From a checkpoint of a small sound classifier.
Training: soap at rate 0.0023, 13100 steps, batches of 128, held-out accuracy 100%.
Rows from block 3 of a small sound classifier, named by matrix and row number. Rows with one number belong to one neuron. Each number is 500 + 25 x the weight over its row's rms, rounded and kept within 0 to 999. All counts start at 0. Numbers have three digits each.
Before each neuron's rows are labels from the 100 clips, of 14976, where the neuron reaches its largest size: "lies over" is the class under the peak. Only what is clearly more common there than usual is listed. The data: strings of digits, spoken by a formant synthesiser in many voices. In brackets: how many of the 100, against the usual share in percent.
# gate: MLP gate (model.blocks.3.mlp.gate.weight, 672x256), inputs 172-255
# fc1: MLP up (model.blocks.3.mlp.fc1.weight, 672x256), inputs 172-255
# fc2: MLP down (model.blocks.3.mlp.fc2.weight, 256x672, transposed), outputs 172-255

lies over: /i/ (66 vs 1.8)
gate.15:492495484505520454504513532480513552467519478487529523539501463518532504469475508504488509492497460425529474513490515495519503528491506511491521494529463535476506506495534487491537529501505448563485507505512485499501462556488505471484517509506488486438
fc1.15:547521556532510536499497465495467523461480506530474496474502529520491513493555509513462478504475456493515498527493526558513531434471512530518510488473487471504493487516473507513496462500526511482513532493542503551529501487504499465498496491485462474532
fc2.15:493468498490458490488519541500505491503519482491457494452509525462489520494529508516514528472482515428504478508515557519506505543508528481479519501542521536500508510484466510480524510504517480509524510469528503557465500509514486496515510485514497510484

lies over: /aɪ/ (64 vs 5); /ʌ/ (28 vs 1.5)
gate.9:504548483501467491533524507506488555539497505526531443512502483515475502531537473507526476481496503501454479485517431510527520496486542525485508520522488520485466470519517506553564515558518515509484509495541494500507474487465480495482527467505501483533
fc1.9:538529507512470497493525505529480522545463475472497519520519511531485497519506535480503484509489525503471494501491474534517508488487527514499506529507474514542477497462495478502471504535458505470492477546514474498479488523501579512483515500522472490513
fc2.9:503511531496510511508523524481522525489521481455506479507500542465522512530475524489531538510491497482549476509518510474532484505484489502475506484484500488519541532495494510490511471503508499491498503493494469425442520480557516510517518482464509483503

lies over: /aɪ/ (27 vs 5)
gate.590:501512445491479509467474542513530523501500473507488456498478479551480479510468513533453551503504520545521511464455504510503496463507484536503511485467497502472514542488512516523503508523506495468530483528467469481502497501505509471486489542488471502554
fc1.590:498502466505478478468495503508517466524453455520490489485503553547516499500495508506482513477518501546532536482505516500472478485485496539519524464474486474510538516504528485508478498512490503522475500495468489546512462457505525499495450530481486508498
fc2.590:469468486476467474502550514469475507471470484544484501478503539465549570492511520494540507535522467508532506519544558452511480505535500508518468463529495467499479525480525453460475506487489546499468525511504517510518477463519521491490474485469475517438

lies over: /aɪ/ (50 vs 5)
gate.537:507530518535471485478561520493512481496515500505512452521465471489492485506484503541494494536469437517539523492521484448482491518466543488483492501474501478499495527511515487494521451506462522443479550517517472505452486502505519552533479489488527462505
fc1.537:538513457495478582466476530487492523506527499529525502552501528454513510496494472480534517451502504505485481527510512521499498495502518528498508502524506492519503492489501480470508513500512512492480465441481544502504515502528534474494477521497511508472
fc2.537:488528535492447508470512562494517512512533490496521509514506480522500502498530470496505517514491492508546512510476459501508537489517551506512510501540513496460481501522541506545510489518523508447491510473519479496511525488519454493480514504523496488512

lies over: /aɪ/ (79 vs 5)
gate.614:479546511512503521512493484457474500498471515456496513480488469548482487468494533450490496510496509510523547521477492489516494492543500486475426493522540537470523453474466491506525500508525496526474527542508455517555526472501536476504524455494486495463
fc1.614:527502526459489494473548504532492492512505480479513503509537514495525531493486494546517445490533503506475474456521514503514495554445502492516535523501465513512448551492512541506440511475488511546512487464527520519499461535514486521501512546459535500540
fc2.614:459524470529479489474469513518494505493506573518484509473527514483467503477511507473498519514490437478518542546500553498497515456491511481537479487511520544481531459500489500543520529496459504497492526513481508450521510480499534532546463513526481504523

lies over: /i/ (42 vs 1.8)
gate.264:444541484523487480503489526509486464457522522479498554521478536440526488519525481472522494489528525466503493498507561488510516518510500520523487508523514497494487505523535479485546488535494506503537477536501527485486434496470499493491523520510501529500
fc1.264:498524506510493500489520509496520520543508482507555483521565488500468508503473494506512476542473477470484446507474472490487522452502497528529523503506511485468567473477501503550519548485478481529472490436589506485493507472461510498473456505510438481452
fc2.264:484511489485471486486497500472510489484448501530509472503493519452532501473518513499444480442515543516516513523534494557553489493479495534452529507502472522515544486459507499493522439473468516511435536481542497527518523530547469495498512497511519472520

lies over: /aɪ/ (30 vs 5)
gate.40:501463508553494495498533486531491476500531522518488534520487514495480500507498514507529498489495476486515519518428481529505501477486510494504564544510507478488535478500508521470439467517514523488469481547519467481559464461442477443526457474511514495492
fc1.40:484484488488467543525506495528514501521518512502495497474477545541505479452537520477486471509549484493483473466509544502514459530482487477457497472534459494496492513497513488491487504477509516493495484506490488482515462489477474463481513521526473498565
fc2.40:499505479487520490505492512467484517516526511490536490525502482504488522508464511490483464495535458427483553442537486469505477508444441493508506531518476425479502568500484532508529511522540484499501518475512476501474504464499502477507478483516501499539

lies over: /aɪ/ (76 vs 5)
gate.234:490460516467508494517525493570455496471489501491485507455476542492480485466509511524504501468491516532523483512524534527540515527510500511509511507476474460509490532480529503445484501514492503463483503520514512503478522506449483560494490520504516481472
fc1.234:510474488470501506511509512508481487482466516474453522487479531504487489479469490550523501477507510531513478539527518515573501505507493534498488515498461479507479537508514471490468473526521538496471470518504513516504527485474497531492484493503515511493
fc2.234:470506500538498515524511492470541460512502466511517468541455513458529505484518542459472437552503503512521515491488447505438520455512506487526505462514473513511507483536509484484532506491496532531505509476473530504494496505512507466516495489477475478458

lies over: /aɪ/ (34 vs 5)
gate.534:501514509512522515515507514501464497497481495485508465485445502545489481477516516493522526520533463500475505512493529467470475444496494548468516517519455491504490486490507520465517504497462515522519469539496523513478508527513479471535527421493453484481
fc1.534:484530530531519473523503524511467501522535470550525489492493529545521494500531512484541453539500479504448510476475464435513479507502535476483520511512507516526475524498503492520472469490526522517512518487516508518495492497485501525503505463496503461520
fc2.534:482521525551504512513531466480501489497501482522487484479491513545513498496519536525535512508529508485538492483529487483512498505499519529523540492553492486485505477542536420498531495470513531515537470507525486491506468505549495519519522495492506516486